A small image classifier, trained from scratch: activation relu6, trained on drawn branching plants.
Rows from block 7, named by matrix and row number. Each number is 200 + 20 x the weight over its row's rms, rounded and kept within 0 to 999. All counts start at 0. After the name is the row's rms in percent of the matrix's.
# convs0: expand 5x5 conv (model.blocks.7.convs.0.weight, 120x40x5x5), inputs 21-23, a 5x5 kernel for each
convs0.12,096,217,213,178,204,234,241,212,171,201,232,208,209,209,251,221,206,214,235,268,216,228,218,202,248,223,225,222,196,173,193,228,220,192,203,192,203,209,205,231,220,219,207,219,237,233,227,200,205,222,202,168,187,223,242,199,185,213,248,231,189,183,212,235,193,194,156,194,210,185,196,198,192,177,171,210
convs0.13,103,204,221,191,212,218,212,221,192,191,219,217,206,199,216,216,215,190,221,235,219,201,221,207,214,194,229,232,204,193,189,224,226,197,188,186,175,191,212,205,237,191,179,201,222,222,197,202,214,199,206,193,206,214,218,196,132,194,225,179,210,157,202,228,193,206,190,241,216,202,189,219,208,193,213,239
convs0.14,112,220,242,234,229,202,179,182,194,211,204,171,193,190,232,218,202,205,225,224,191,189,176,164,184,193,209,226,225,222,200,199,181,147,201,191,234,210,203,218,198,237,203,188,217,175,208,186,170,175,176,185,192,189,208,197,217,200,190,210,194,246,205,185,206,190,233,189,240,207,203,212,202,212,198,201
convs0.15,099,216,208,184,194,240,204,192,174,224,222,212,217,167,224,246,202,208,174,230,223,184,228,220,197,192,229,217,241,216,184,193,224,213,204,219,189,213,211,223,234,166,186,183,205,229,186,188,223,186,198,207,207,222,209,184,184,197,230,206,175,180,218,237,213,182,187,226,214,198,198,182,224,224,213,213
convs0.16,112,229,201,187,213,220,233,202,198,224,244,223,202,183,250,250,221,206,179,215,229,227,245,187,193,200,206,195,198,189,171,199,191,180,208,204,197,192,176,222,236,237,199,175,188,206,252,253,207,183,190,207,220,227,195,200,203,177,205,183,184,203,199,172,186,165,202,194,180,187,174,222,169,200,194,194
convs0.17,099,202,234,211,211,201,235,235,191,203,188,230,216,183,200,217,201,191,224,230,209,203,203,193,206,191,202,207,206,199,210,210,211,210,197,221,219,206,221,220,236,178,196,235,217,218,195,203,171,184,192,216,188,180,187,214,218,190,189,198,232,214,201,194,198,196,241,186,174,188,206,193,183,165,185,216
convs0.18,095,210,235,191,194,251,200,204,182,171,223,192,221,193,180,221,216,226,208,201,230,180,216,216,208,161,203,218,199,222,229,182,178,195,187,208,204,186,203,200,200,209,217,228,197,209,190,208,222,238,183,174,196,195,208,190,181,196,206,191,214,229,208,211,203,223,210,195,193,178,210,167,189,169,171,183
convs0.19,099,217,212,212,238,234,192,203,190,197,227,190,207,166,174,233,205,195,196,213,229,186,220,218,229,214,198,213,227,203,230,207,209,192,192,198,174,190,208,202,188,196,232,203,202,180,218,229,217,189,177,208,211,205,218,203,169,180,177,193,189,200,204,197,170,190,219,225,221,208,188,226,224,222,180,169
convs0.20,100,191,209,225,180,143,216,236,215,173,159,171,227,243,174,160,210,235,249,198,207,171,193,204,193,208,216,232,220,188,189,198,250,248,197,150,166,208,242,207,189,180,200,220,209,189,165,169,180,197,198,186,226,194,160,190,188,216,204,183,201,210,211,228,209,196,221,209,209,207,202,208,174,186,232,201
convs0.21,110,192,222,209,210,225,192,232,201,174,214,192,219,196,200,246,211,245,234,234,238,195,232,197,205,166,207,221,209,197,201,205,214,192,170,181,168,221,213,198,238,198,253,249,246,211,208,211,200,191,160,212,181,206,218,210,211,156,188,214,207,235,198,223,208,193,199,174,192,174,176,201,200,207,191,219
convs0.22,094,194,236,201,158,152,223,230,198,174,189,220,191,183,182,222,227,215,188,181,213,161,188,173,175,193,193,195,157,137,190,206,211,184,192,203,200,193,212,206,232,217,166,196,232,191,178,202,168,176,203,249,196,218,187,201,246,212,207,204,193,192,178,213,202,170,192,182,191,198,167,225,225,214,222,202
convs0.23,097,181,173,199,242,211,180,188,202,194,178,216,181,228,205,168,238,197,221,207,209,198,191,219,196,225,202,184,201,218,231,201,175,188,189,208,226,194,211,222,186,234,203,219,219,217,210,182,193,210,205,226,218,181,199,229,242,199,191,200,230,202,173,176,215,235,184,169,202,217,232,206,180,205,234,216
convs0.24,097,162,188,200,192,178,205,222,222,170,196,216,199,194,179,222,212,222,244,218,249,231,250,237,208,240,189,205,210,191,207,201,230,202,203,194,211,214,191,175,183,231,226,226,194,206,208,206,224,233,220,224,215,187,174,199,218,202,180,164,188,182,203,215,214,208,204,209,188,181,190,197,208,191,203,199
convs0.25,091,176,221,223,208,167,204,188,203,191,207,209,192,170,189,193,205,232,177,169,200,197,198,212,211,257,169,150,196,216,215,177,197,195,229,240,211,237,218,153,188,220,228,207,193,178,188,203,205,207,240,209,204,193,211,197,205,178,180,205,214,204,138,185,209,198,186,154,206,213,214,201,204,229,229,199
convs0.26,107,240,219,198,221,242,236,205,192,227,244,217,196,181,204,215,232,191,172,218,174,216,225,184,208,194,223,233,194,209,221,221,206,175,199,210,185,143,191,209,222,181,169,190,199,205,191,180,190,203,209,192,190,214,167,146,149,206,210,172,169,169,209,210,198,194,171,199,215,210,227,194,221,235,209,217
convs0.27,103,206,194,216,170,169,201,200,186,164,160,188,213,185,175,164,173,192,167,185,197,170,192,177,196,185,200,203,208,207,210,175,238,216,203,225,188,201,201,176,189,198,190,187,179,170,178,172,172,172,181,202,191,185,212,224,223,189,194,218,186,216,212,207,201,202,222,210,226,214,197,198,220,209,192,204
convs0.28,100,175,169,192,183,205,169,160,183,179,199,198,199,218,201,162,198,221,233,196,178,177,215,206,229,172,205,209,220,208,241,224,205,217,197,205,223,211,235,188,186,192,231,210,174,167,165,189,213,209,167,184,190,186,193,203,188,178,195,193,211,219,200,192,180,221,227,222,209,217,225,217,218,217,217,211
convs0.29,101,208,213,199,228,211,226,203,207,242,218,222,207,199,220,202,218,213,229,212,196,205,216,188,176,184,208,194,190,219,183,207,162,181,235,235,184,180,223,241,223,179,226,230,219,232,204,218,215,219,209,181,212,188,161,176,181,217,188,173,176,194,202,180,129,153,183,179,163,171,170,172,179,191,226,236
convs0.30,099,189,178,201,225,191,215,210,192,206,233,234,210,205,203,263,230,194,206,245,267,224,215,210,236,225,171,178,198,220,223,200,230,213,193,218,215,216,196,175,210,201,197,205,176,198,196,194,191,215,203,213,206,229,218,219,219,211,199,188,212,202,212,228,210,198,219,233,204,192,181,203,220,173,178,153
convs0.31,098,169,216,222,254,216,185,192,192,231,180,171,164,188,181,173,233,214,219,186,175,230,241,213,203,203,172,205,210,239,218,205,198,205,224,230,206,176,205,187,190,239,212,238,181,170,198,237,219,201,179,215,159,154,210,215,227,152,161,204,235,247,183,203,222,233,224,206,192,223,226,177,207,192,206,196
convs0.32,097,186,167,215,179,171,186,198,215,189,172,178,215,224,189,203,185,187,227,206,202,190,190,187,176,127,206,188,214,185,193,203,210,201,197,182,190,201,239,214,180,185,229,264,223,187,180,197,225,192,157,192,191,217,186,202,186,209,179,171,193,199,224,189,174,179,205,235,180,182,174,220,216,193,199,218
convs0.33,097,197,178,161,170,200,192,203,174,180,204,189,221,203,188,191,197,201,198,203,202,187,188,213,204,198,193,203,220,212,201,206,247,224,217,207,169,230,236,176,189,172,198,221,201,181,176,171,210,216,186,170,178,190,188,206,185,188,204,204,202,218,188,202,207,229,214,228,222,231,210,211,187,223,233,228
convs0.34,095,232,200,178,190,178,220,206,212,185,185,225,211,214,219,207,223,211,221,209,211,226,213,191,196,209,220,202,169,192,206,220,183,202,215,185,192,175,206,242,211,199,209,200,234,252,242,227,202,232,231,186,186,179,188,186,185,201,173,181,168,179,208,169,169,172,186,192,201,196,196,180,189,201,216,228
convs0.35,100,188,225,218,205,201,181,196,166,204,180,142,150,216,178,154,188,194,223,192,190,186,165,192,155,189,216,179,192,187,209,205,196,178,173,210,184,206,208,176,176,215,244,213,191,190,172,187,195,184,226,175,170,184,227,228,212,188,189,196,228,226,207,182,190,209,192,192,169,204,206,195,212,181,236,223
convs0.36,097,187,175,185,194,214,187,198,207,202,209,152,183,192,187,192,169,193,199,205,175,207,207,220,215,209,175,171,212,215,224,196,191,210,196,212,189,207,190,186,192,201,162,215,190,144,230,194,190,183,173,222,219,179,220,234,188,189,193,218,229,227,189,202,221,229,254,193,173,180,241,238,187,175,202,207
convs0.37,102,201,221,202,198,223,180,239,199,175,199,194,226,199,175,212,196,239,202,182,195,201,220,202,228,194,211,228,205,191,236,215,241,210,207,195,191,206,205,180,186,182,225,212,182,153,163,207,224,197,172,156,182,197,183,211,200,155,190,178,205,220,208,213,192,221,215,236,225,193,208,211,200,204,199,179
convs0.38,100,216,219,177,186,196,197,223,187,205,186,217,189,202,190,196,227,201,194,202,198,208,172,146,215,216,188,197,173,196,213,205,212,194,221,204,173,210,201,192,197,184,214,168,211,207,185,189,150,192,216,205,223,205,184,160,221,226,226,199,168,224,202,212,198,191,180,208,222,197,169,162,219,225,210,166
convs0.39,101,226,194,218,214,188,223,204,237,235,180,219,201,262,261,180,229,227,213,233,175,228,219,202,184,163,177,178,188,220,203,193,166,171,231,211,213,186,199,221,219,203,167,198,216,209,217,221,220,198,199,196,198,212,231,170,202,194,195,213,183,216,189,194,174,157,193,201,192,158,172,195,189,184,178,185
convs0.40,093,223,220,198,214,182,213,209,212,220,187,241,226,194,215,207,249,214,202,185,197,223,216,176,181,196,193,208,183,180,193,214,194,193,222,198,199,201,235,219,190,212,209,210,187,194,194,219,208,169,185,211,214,208,201,192,174,182,183,192,182,182,210,203,174,189,203,217,164,147,173,222,226,195,161,196
convs0.41,093,153,161,233,204,212,172,171,225,178,169,224,212,237,209,193,223,200,219,222,203,206,193,259,259,235,179,195,221,204,196,194,175,196,195,181,211,209,220,202,172,196,194,184,213,192,203,182,217,230,208,215,185,196,202,229,216,197,193,200,229,218,188,194,212,219,190,199,245,237,186,198,210,224,199,165
convs0.42,090,218,209,224,244,198,194,198,178,186,191,212,192,164,211,213,228,189,208,257,239,204,184,209,237,207,207,200,228,208,207,213,185,176,179,192,208,166,201,212,237,203,216,215,217,230,199,212,213,207,172,205,191,186,189,222,212,160,171,195,236,217,207,218,203,195,209,206,198,174,167,180,182,174,152,175
convs0.43,095,250,204,192,188,204,215,189,180,211,218,241,208,231,231,204,226,233,217,228,228,191,225,191,197,212,213,197,198,194,183,207,193,169,214,194,210,210,220,231,214,208,204,204,207,218,184,194,192,197,186,193,209,192,203,166,248,239,194,234,193,218,210,179,195,194,209,188,184,175,187,196,190,176,176,163
convs0.44,094,192,184,191,213,189,188,172,205,192,193,183,194,202,211,212,184,209,198,222,169,168,175,180,219,205,211,207,214,182,186,210,202,210,189,162,199,233,231,190,201,173,217,209,202,206,212,202,190,183,215,192,176,168,206,223,207,212,195,204,213,210,200,188,218,217,228,219,240,226,220,223,178,208,230,234
convs0.45,100,179,190,205,212,184,201,189,198,173,204,194,190,191,189,182,228,213,155,166,183,187,205,164,145,189,192,180,209,208,200,187,178,171,207,220,224,222,179,202,207,239,235,189,194,199,211,224,211,212,220,216,196,195,229,226,192,192,191,213,221,206,168,158,216,190,186,174,180,193,190,199,206,202,207,201
convs0.46,098,239,203,216,194,186,221,180,202,180,176,226,219,198,177,215,215,211,207,181,191,211,180,191,195,214,228,234,218,203,196,213,201,202,201,188,204,210,188,168,203,192,211,182,149,208,179,201,190,194,236,201,209,166,196,227,209,212,197,221,217,199,243,197,189,209,211,242,210,185,171,208,210,207,205,162
convs0.47,107,181,187,191,207,232,214,195,185,207,233,206,180,183,208,233,212,232,195,180,210,186,219,207,171,196,193,192,210,192,200,214,218,208,193,220,205,212,211,203,212,174,208,202,186,209,158,216,222,186,181,212,209,226,222,193,160,177,175,188,193,185,177,176,198,193,182,190,214,198,196,180,231,258,257,215
convs0.48,103,215,212,173,217,249,219,185,192,208,232,203,181,197,213,193,208,215,220,232,200,208,231,246,231,219,207,188,189,204,198,176,172,174,206,196,164,142,192,221,196,191,165,212,230,197,210,185,230,227,201,225,214,202,165,183,190,202,195,159,182,164,190,202,188,202,179,187,199,196,217,168,191,186,182,188
convs0.49,100,171,180,219,210,177,188,175,221,204,238,217,210,206,204,236,217,224,221,184,258,173,205,201,195,201,202,172,188,225,210,204,201,195,206,235,211,235,192,170,204,191,228,200,173,195,161,200,218,173,183,198,229,216,205,184,220,217,207,197,193,216,205,166,177,181,183,222,193,190,156,195,240,207,183,170
convs0.50,097,195,171,166,193,192,195,199,174,188,194,201,192,160,167,147,212,225,204,212,179,189,189,216,189,186,225,202,181,209,220,198,224,183,223,227,181,181,169,153,176,205,197,209,201,180,205,208,198,200,165,221,192,190,200,189,244,227,223,214,231,197,210,200,219,208,164,172,190,170,142,196,209,207,194,150
convs0.51,112,159,148,194,188,150,214,175,200,169,129,216,203,206,211,177,176,197,225,215,229,187,205,211,242,224,220,185,176,168,206,229,220,215,210,170,182,194,210,197,197,180,164,189,197,199,198,194,187,201,223,212,207,166,176,211,229,229,208,203,216,231,226,213,225,206,175,205,222,201,194,193,200,197,210,170
convs0.52,102,213,224,221,196,171,230,241,204,178,184,173,179,204,206,202,195,225,226,227,202,215,226,206,204,203,220,198,196,180,226,221,221,218,208,239,193,213,219,223,245,196,227,216,220,198,181,214,198,172,173,186,192,180,194,174,197,200,184,203,208,191,220,198,197,207,216,210,175,201,225,204,212,211,231,245
convs0.53,103,217,186,190,187,220,211,203,207,214,244,215,183,207,223,250,213,197,180,203,232,233,242,203,226,243,181,187,216,200,194,218,220,236,206,204,213,211,196,188,199,214,189,185,214,231,224,191,230,219,228,187,204,228,212,196,184,201,205,180,200,162,205,182,195,203,190,215,211,197,197,183,203,206,204,213
convs0.54,101,188,204,232,254,214,175,184,206,201,189,201,203,205,203,207,227,236,240,236,214,227,205,221,228,189,171,190,214,230,214,184,199,182,213,196,239,227,206,212,193,209,218,227,197,176,170,162,220,198,230,191,152,176,199,209,238,161,179,197,212,236,209,177,198,214,194,211,213,195,224,167,200,184,181,209
convs0.55,101,198,211,251,219,195,209,213,189,212,202,176,201,200,211,210,202,226,215,225,198,177,220,216,221,183,206,223,240,226,184,216,214,211,191,207,219,250,220,202,195,237,253,255,214,199,201,194,169,186,178,209,169,183,219,209,204,188,207,235,207,205,204,201,215,214,230,203,204,205,208,220,183,202,219,233
convs0.56,102,213,219,256,237,208,199,193,189,211,194,217,194,196,197,216,222,195,205,214,194,199,175,210,219,184,194,173,208,230,221,202,191,180,204,199,236,188,209,194,202,216,238,233,188,171,231,223,215,187,191,200,187,213,223,254,204,178,173,207,222,220,193,200,214,210,206,187,220,222,227,196,186,191,219,192
convs0.57,096,192,225,193,195,220,228,196,198,251,251,208,210,198,230,234,182,201,195,185,198,196,235,219,202,217,192,220,188,206,197,217,240,211,234,208,211,198,196,215,207,160,173,175,178,191,197,220,237,216,196,208,187,178,199,184,179,179,209,188,146,188,209,197,198,190,200,241,213,201,207,197,212,202,197,185
convs0.58,097,196,178,193,197,229,213,174,186,163,184,203,207,214,185,189,201,190,202,173,213,208,197,182,193,247,191,172,166,184,208,173,166,178,205,193,156,198,201,219,188,182,226,216,213,190,218,208,198,202,206,201,189,195,182,193,196,200,188,192,189,177,191,170,183,206,192,170,183,181,181,183,178,212,199,189
convs0.59,090,172,216,192,205,205,213,222,203,211,217,205,213,216,205,222,191,199,213,245,193,222,213,227,256,220,166,205,213,197,177,201,202,193,180,196,214,200,206,175,193,205,198,219,182,172,224,200,197,210,197,216,232,198,196,228,208,220,220,183,219,200,234,200,196,224,196,211,189,173,216,202,209,188,175,206
convs0.60,108,200,203,222,183,185,231,213,215,203,204,185,180,202,204,210,238,246,243,239,214,212,244,217,216,218,222,199,206,189,199,224,209,210,200,185,201,186,206,207,185,216,205,267,239,229,190,220,222,214,227,199,209,193,196,201,200,230,211,211,208,205,240,214,176,204,211,214,200,192,195,199,195,199,212,210
convs0.61,114,227,223,189,201,230,222,202,186,196,219,225,175,187,198,208,224,208,205,223,220,227,237,232,236,203,228,216,205,219,214,189,177,179,183,211,177,156,146,195,220,166,167,194,212,225,197,215,236,218,219,188,196,223,221,204,188,189,187,176,201,185,219,215,220,218,213,244,225,205,226,179,211,192,211,220
convs0.62,100,243,180,184,196,229,186,187,194,196,235,208,178,203,197,211,162,175,178,207,211,188,186,190,184,201,230,217,188,213,232,184,185,164,181,184,160,139,175,187,187,131,141,178,188,197,183,176,202,219,220,176,213,234,204,211,163,201,237,192,198,171,236,217,215,219,194,208,208,216,202,195,190,191,209,201
convs0.63,099,198,204,194,209,191,177,174,224,251,216,202,190,237,242,211,184,193,197,182,194,226,189,164,165,204,180,211,203,189,170,205,191,190,222,190,203,180,179,211,228,203,170,175,199,214,219,224,209,201,205,181,203,251,198,195,185,212,236,224,199,180,187,174,185,187,186,179,166,196,225,193,194,176,208,208
convs0.64,106,174,202,227,246,216,170,178,180,214,212,182,179,177,221,208,216,220,200,196,195,216,208,202,167,170,188,196,231,216,206,185,196,186,199,211,225,185,161,174,187,234,243,217,177,174,219,232,226,197,172,198,193,190,204,214,215,193,181,199,229,236,209,200,162,193,207,179,166,142,163,184,225,200,188,196
convs0.65,098,202,192,211,212,207,167,184,215,200,207,181,201,184,168,169,209,232,204,191,191,221,196,187,208,205,218,209,194,225,229,226,178,197,216,231,193,194,175,173,167,210,218,207,181,190,214,203,197,200,202,196,200,198,186,189,233,216,190,190,221,257,186,190,206,198,224,184,208,223,203,212,177,199,207,180
convs0.66,093,232,183,205,201,224,202,161,199,180,211,236,215,202,197,204,238,232,208,191,190,206,235,223,212,203,197,170,167,183,217,191,173,202,212,163,190,195,183,205,187,241,190,198,178,194,166,170,239,202,213,215,202,193,199,196,187,190,172,179,172,188,208,192,204,147,170,196,182,200,204,164,183,193,192,189
convs0.67,105,217,216,209,207,190,211,185,180,186,195,203,203,171,233,213,201,226,204,243,224,186,177,165,199,196,210,225,222,182,185,210,191,169,177,189,226,222,198,213,220,235,204,220,227,208,196,207,204,191,185,212,189,196,194,221,224,220,215,214,209,242,220,214,184,182,236,200,195,186,170,232,216,197,193,201
convs0.68,097,169,197,202,205,210,177,198,177,172,201,197,218,221,188,193,168,201,202,206,204,171,185,220,234,179,205,189,190,188,206,206,204,190,199,217,193,211,225,182,169,168,228,242,219,180,181,197,210,203,188,192,221,205,202,224,199,204,192,181,209,228,193,176,209,190,185,206,205,206,181,194,221,195,221,195
convs0.69,097,216,185,202,231,216,205,192,236,225,175,225,226,222,236,193,206,206,214,222,193,189,213,186,215,189,204,202,182,195,194,215,203,187,216,211,197,203,207,223,194,184,195,228,198,184,205,195,213,196,210,209,216,222,191,187,195,206,206,188,182,181,207,184,154,174,214,200,194,159,182,230,212,199,179,163
convs0.70,099,198,200,195,184,203,192,217,180,179,200,183,204,207,196,230,194,224,237,206,227,169,203,253,226,176,198,183,211,200,205,173,205,225,171,195,167,189,229,176,169,187,225,242,206,182,174,205,216,201,172,180,221,210,200,181,180,195,192,186,201,209,218,196,189,169,211,232,216,209,185,222,221,183,202,188
convs0.71,091,180,218,218,231,232,185,186,160,198,189,186,201,173,164,186,197,191,182,163,194,202,216,201,183,201,199,204,210,219,255,211,212,208,202,217,229,244,206,187,203,231,223,208,175,177,200,199,212,224,193,202,165,176,194,191,198,151,144,167,193,223,176,167,205,220,208,207,232,229,224,207,222,214,222,187
convs0.72,092,228,210,235,225,207,205,221,182,172,198,228,208,177,212,233,199,188,217,228,221,210,199,211,213,198,194,196,220,223,203,177,180,206,217,207,184,196,185,212,188,176,221,216,183,168,213,204,196,203,162,203,193,182,214,184,205,184,167,182,195,220,183,179,221,213,221,191,202,209,208,187,202,191,201,220
convs0.73,097,157,183,206,245,209,179,193,197,215,187,218,194,215,214,189,208,163,203,204,200,197,179,203,212,183,187,192,201,204,185,203,196,171,185,200,245,211,230,195,209,202,206,195,195,181,194,175,193,183,177,205,200,182,235,220,210,159,201,216,198,207,193,176,200,202,168,185,192,201,201,200,237,238,215,223
convs0.74,100,190,190,169,160,180,191,183,187,170,180,182,183,194,175,175,221,194,195,172,174,174,192,157,193,223,214,206,169,181,222,216,182,211,229,187,203,206,228,208,187,178,177,215,197,186,164,186,214,191,202,201,212,210,173,145,200,216,226,181,181,189,228,226,195,187,184,199,210,217,205,191,219,252,246,191
convs0.75,102,194,203,214,220,186,215,193,217,202,189,154,201,222,219,207,169,224,217,237,208,223,212,207,182,205,211,203,211,197,220,199,199,209,197,192,178,197,208,214,213,213,249,247,232,206,190,239,213,211,191,180,188,208,195,194,160,202,199,184,208,192,203,183,180,173,204,232,202,192,197,210,208,216,226,230
convs0.76,100,201,197,220,236,208,198,219,226,205,187,213,229,230,203,192,198,195,220,221,203,215,210,195,198,210,194,181,168,221,232,205,191,195,219,213,183,179,229,216,174,183,208,200,221,205,219,226,187,191,230,187,198,192,172,206,183,185,205,178,200,201,186,171,185,201,177,161,173,189,219,198,188,176,234,241
convs0.77,106,216,238,190,201,238,224,219,190,194,244,231,199,192,204,227,223,182,214,219,223,199,202,219,236,211,198,227,210,209,204,190,191,209,193,202,202,173,188,196,218,184,142,175,202,224,197,186,214,213,216,196,217,208,199,163,184,212,214,197,164,163,182,211,206,200,193,211,217,209,203,201,199,202,195,218
convs0.78,102,210,215,224,208,227,227,235,200,204,197,231,204,198,194,212,213,223,205,202,185,169,175,183,188,174,229,200,184,212,213,229,195,175,208,215,206,185,185,211,204,186,192,217,201,186,192,185,182,175,176,179,176,196,194,170,179,194,202,181,182,180,190,184,172,168,180,208,209,176,183,211,201,215,190,175
convs0.79,097,182,172,211,225,241,187,166,189,190,201,210,163,167,176,201,201,195,194,194,174,197,211,211,180,180,185,162,180,226,204,179,169,187,189,243,184,192,183,206,211,189,186,218,212,214,214,204,207,215,188,219,204,200,206,201,208,192,175,182,200,221,191,190,194,199,216,206,211,215,242,192,198,203,259,237
convs0.80,103,196,163,191,207,209,233,193,196,184,191,221,203,201,172,196,223,195,227,194,217,223,225,224,219,224,182,190,180,203,220,210,201,202,186,200,202,193,197,202,182,190,188,221,216,185,200,199,213,202,204,229,203,193,209,210,207,194,174,179,186,184,206,176,175,198,173,186,199,189,209,186,182,198,211,182
convs0.81,096,187,198,246,212,187,215,213,217,200,181,188,212,220,238,219,185,194,225,232,202,221,197,185,193,171,185,198,230,218,198,173,219,192,195,196,179,212,222,249,257,188,200,226,228,242,206,208,222,198,199,209,211,205,225,224,196,218,206,219,235,216,171,180,169,202,198,198,157,189,202,202,196,182,183,232
convs0.82,098,165,205,203,216,196,198,207,198,226,197,169,165,158,194,205,189,173,180,203,213,216,197,200,224,211,198,186,198,235,199,192,191,186,227,232,221,180,145,196,203,242,204,201,199,226,216,231,212,186,206,230,195,183,229,201,214,170,190,228,216,202,172,190,192,221,194,166,168,194,199,188,192,172,202,202
convs0.83,103,203,207,203,196,186,211,201,215,205,183,171,185,175,185,182,208,229,195,200,177,217,209,180,137,178,193,205,186,179,182,210,200,189,183,190,190,186,179,193,196,226,230,193,197,203,198,201,190,183,186,214,220,204,187,210,203,167,189,215,220,218,173,175,165,219,207,206,191,182,198,176,181,212,198,206
convs0.84,098,202,182,164,191,241,193,182,155,213,220,213,211,225,239,219,205,175,210,210,202,164,152,183,188,172,196,182,186,189,198,207,217,190,192,210,246,220,220,215,184,175,161,184,237,207,174,127,164,186,199,180,226,264,199,179,196,241,222,210,201,172,216,223,205,189,189,195,193,210,196,194,204,183,187,200
convs0.85,102,210,192,178,205,226,215,182,146,238,245,216,185,180,230,249,223,252,178,216,226,215,227,180,154,169,228,208,208,219,194,215,196,172,226,241,209,216,163,239,259,217,222,196,193,229,182,217,194,172,190,181,167,205,191,169,176,209,221,208,186,191,227,238,210,171,224,211,210,173,180,219,210,216,218,209
convs0.86,094,196,201,243,239,227,219,202,237,231,204,210,188,192,249,215,200,196,218,219,191,184,208,223,205,200,205,189,203,220,202,188,197,176,180,216,178,162,185,167,212,208,195,210,199,199,195,197,207,185,193,209,202,187,206,204,190,211,212,236,217,173,156,188,214,157,190,200,182,199,183,207,203,202,208,201
convs0.87,111,209,165,188,220,216,206,166,209,229,187,208,200,236,218,176,222,226,215,187,183,222,250,214,219,217,175,179,174,214,198,185,183,189,219,197,227,188,204,206,194,192,208,204,208,185,202,212,245,213,186,206,194,205,212,202,180,175,190,183,213,191,169,145,143,226,187,189,172,191,229,194,205,190,204,220
convs0.88,101,213,229,203,193,231,198,191,188,206,225,209,222,205,212,183,248,218,234,220,214,234,238,233,216,220,172,214,222,209,209,190,197,178,194,189,184,179,192,215,204,203,171,204,230,246,217,216,222,236,204,222,207,208,192,186,169,205,214,176,208,169,165,222,192,205,198,189,215,213,231,166,180,172,208,198
convs0.89,102,173,212,194,213,199,192,192,208,192,186,162,171,186,180,197,199,188,203,172,195,211,195,221,180,215,173,173,183,224,220,220,183,209,215,238,236,215,214,197,213,234,237,238,192,194,199,236,216,221,195,205,198,206,224,231,202,181,184,204,219,196,157,187,212,219,197,184,186,194,189,183,215,206,238,213
convs0.90,097,198,220,157,188,248,188,210,173,216,236,225,220,199,225,206,207,203,226,201,208,192,209,238,205,199,197,201,200,204,193,204,226,200,207,216,214,190,207,205,189,167,194,214,239,223,184,191,239,243,210,213,177,230,193,175,191,205,221,193,194,159,154,214,185,209,177,188,211,193,204,141,183,218,218,213
convs0.91,098,207,231,242,243,209,189,189,232,234,196,184,198,179,229,222,197,204,195,209,215,209,203,215,203,205,184,175,216,238,202,189,186,183,223,204,191,178,154,207,197,183,223,179,182,194,193,191,209,195,196,163,179,205,240,216,179,170,207,231,189,195,172,204,218,215,184,160,185,190,185,172,179,214,189,188
convs0.92,100,201,239,203,230,200,206,184,212,227,214,202,176,220,238,237,210,230,211,176,174,210,239,194,169,187,202,215,190,193,201,209,186,169,196,197,247,207,184,219,208,229,209,200,161,205,219,211,205,173,208,186,201,221,233,197,179,195,212,224,213,209,199,183,174,192,205,182,194,184,167,206,201,208,204,202
convs0.93,103,213,213,204,195,190,215,180,173,142,166,221,202,161,155,190,198,175,184,175,217,192,213,223,197,233,184,191,173,171,193,210,213,187,198,212,227,229,199,198,194,199,218,213,199,189,214,184,237,214,213,195,187,184,211,221,217,169,159,191,207,207,181,197,211,221,180,206,208,215,202,202,231,212,235,176
convs0.94,096,196,184,204,231,195,207,206,215,191,188,200,230,218,193,164,244,231,217,190,179,194,186,183,185,198,171,210,190,192,206,211,207,192,206,184,214,212,195,191,202,217,191,190,205,171,158,180,215,207,219,204,207,208,182,209,235,210,175,183,201,224,222,183,183,194,209,200,183,191,214,200,183,192,171,184
convs0.95,099,232,198,199,229,233,245,208,200,249,236,214,187,169,214,247,217,203,171,200,230,236,253,216,167,218,208,217,234,213,172,198,213,192,196,194,200,194,169,205,252,203,211,200,206,229,225,214,208,192,210,186,194,231,207,192,173,204,178,216,194,196,205,193,210,210,189,223,212,203,217,197,200,206,190,192
convs0.96,101,170,197,230,211,190,199,185,199,180,178,183,181,186,226,194,202,167,184,246,207,191,173,185,207,185,171,179,210,190,225,203,173,202,171,210,206,204,199,215,182,237,193,194,240,193,230,218,187,162,188,229,203,190,190,199,214,217,204,212,194,182,181,208,203,203,207,166,176,190,205,228,213,212,192,220
convs0.97,102,192,194,197,177,194,202,196,207,208,193,194,193,234,198,214,169,183,200,197,200,162,198,196,198,188,204,186,204,200,176,225,227,220,187,218,199,213,233,215,216,199,187,217,193,207,203,213,204,211,201,180,225,207,201,205,159,182,202,213,189,175,209,212,182,203,197,222,224,198,197,220,242,221,222,205
convs0.98,093,199,197,203,206,205,182,191,195,186,218,197,205,213,199,200,170,206,204,182,208,164,194,206,173,163,215,229,225,219,209,210,206,232,204,209,189,201,213,193,178,181,183,230,197,187,164,188,198,200,196,164,185,177,189,178,208,200,192,209,206,224,200,200,216,215,170,216,213,205,202,197,226,218,211,223
convs0.99,102,190,230,207,196,202,197,206,179,198,227,195,191,209,222,226,210,214,250,246,199,183,207,227,212,177,214,229,198,195,218,212,192,177,182,227,177,196,222,196,210,200,223,245,229,174,215,221,238,207,159,185,187,219,215,211,195,205,221,215,180,226,203,231,174,189,214,209,179,149,204,188,212,202,180,247
convs0.100,097,213,216,179,184,183,194,230,180,197,190,196,245,200,210,182,185,220,177,197,196,237,216,192,184,189,230,219,198,205,195,215,212,208,185,193,227,227,195,192,215,193,198,165,178,209,187,178,177,168,197,216,224,225,216,219,237,247,232,210,206,209,192,231,170,192,182,203,214,176,201,215,205,208,193,218
convs0.101,110,215,252,228,195,182,194,214,187,172,198,179,196,206,225,217,213,216,255,291,213,179,208,238,236,190,224,216,225,204,200,195,192,192,179,184,230,192,211,207,207,237,253,235,225,205,217,198,213,211,182,185,167,219,204,188,184,169,246,227,193,197,205,250,207,181,190,206,175,187,182,188,211,183,185,204
convs0.102,101,199,228,187,183,188,172,202,191,211,199,218,221,223,221,215,249,210,192,208,205,177,148,188,162,176,171,192,216,169,153,203,222,225,195,175,231,230,216,203,185,198,179,191,194,215,159,177,177,189,202,198,219,215,200,200,202,231,214,179,163,208,210,225,220,191,156,164,210,180,198,162,233,208,208,217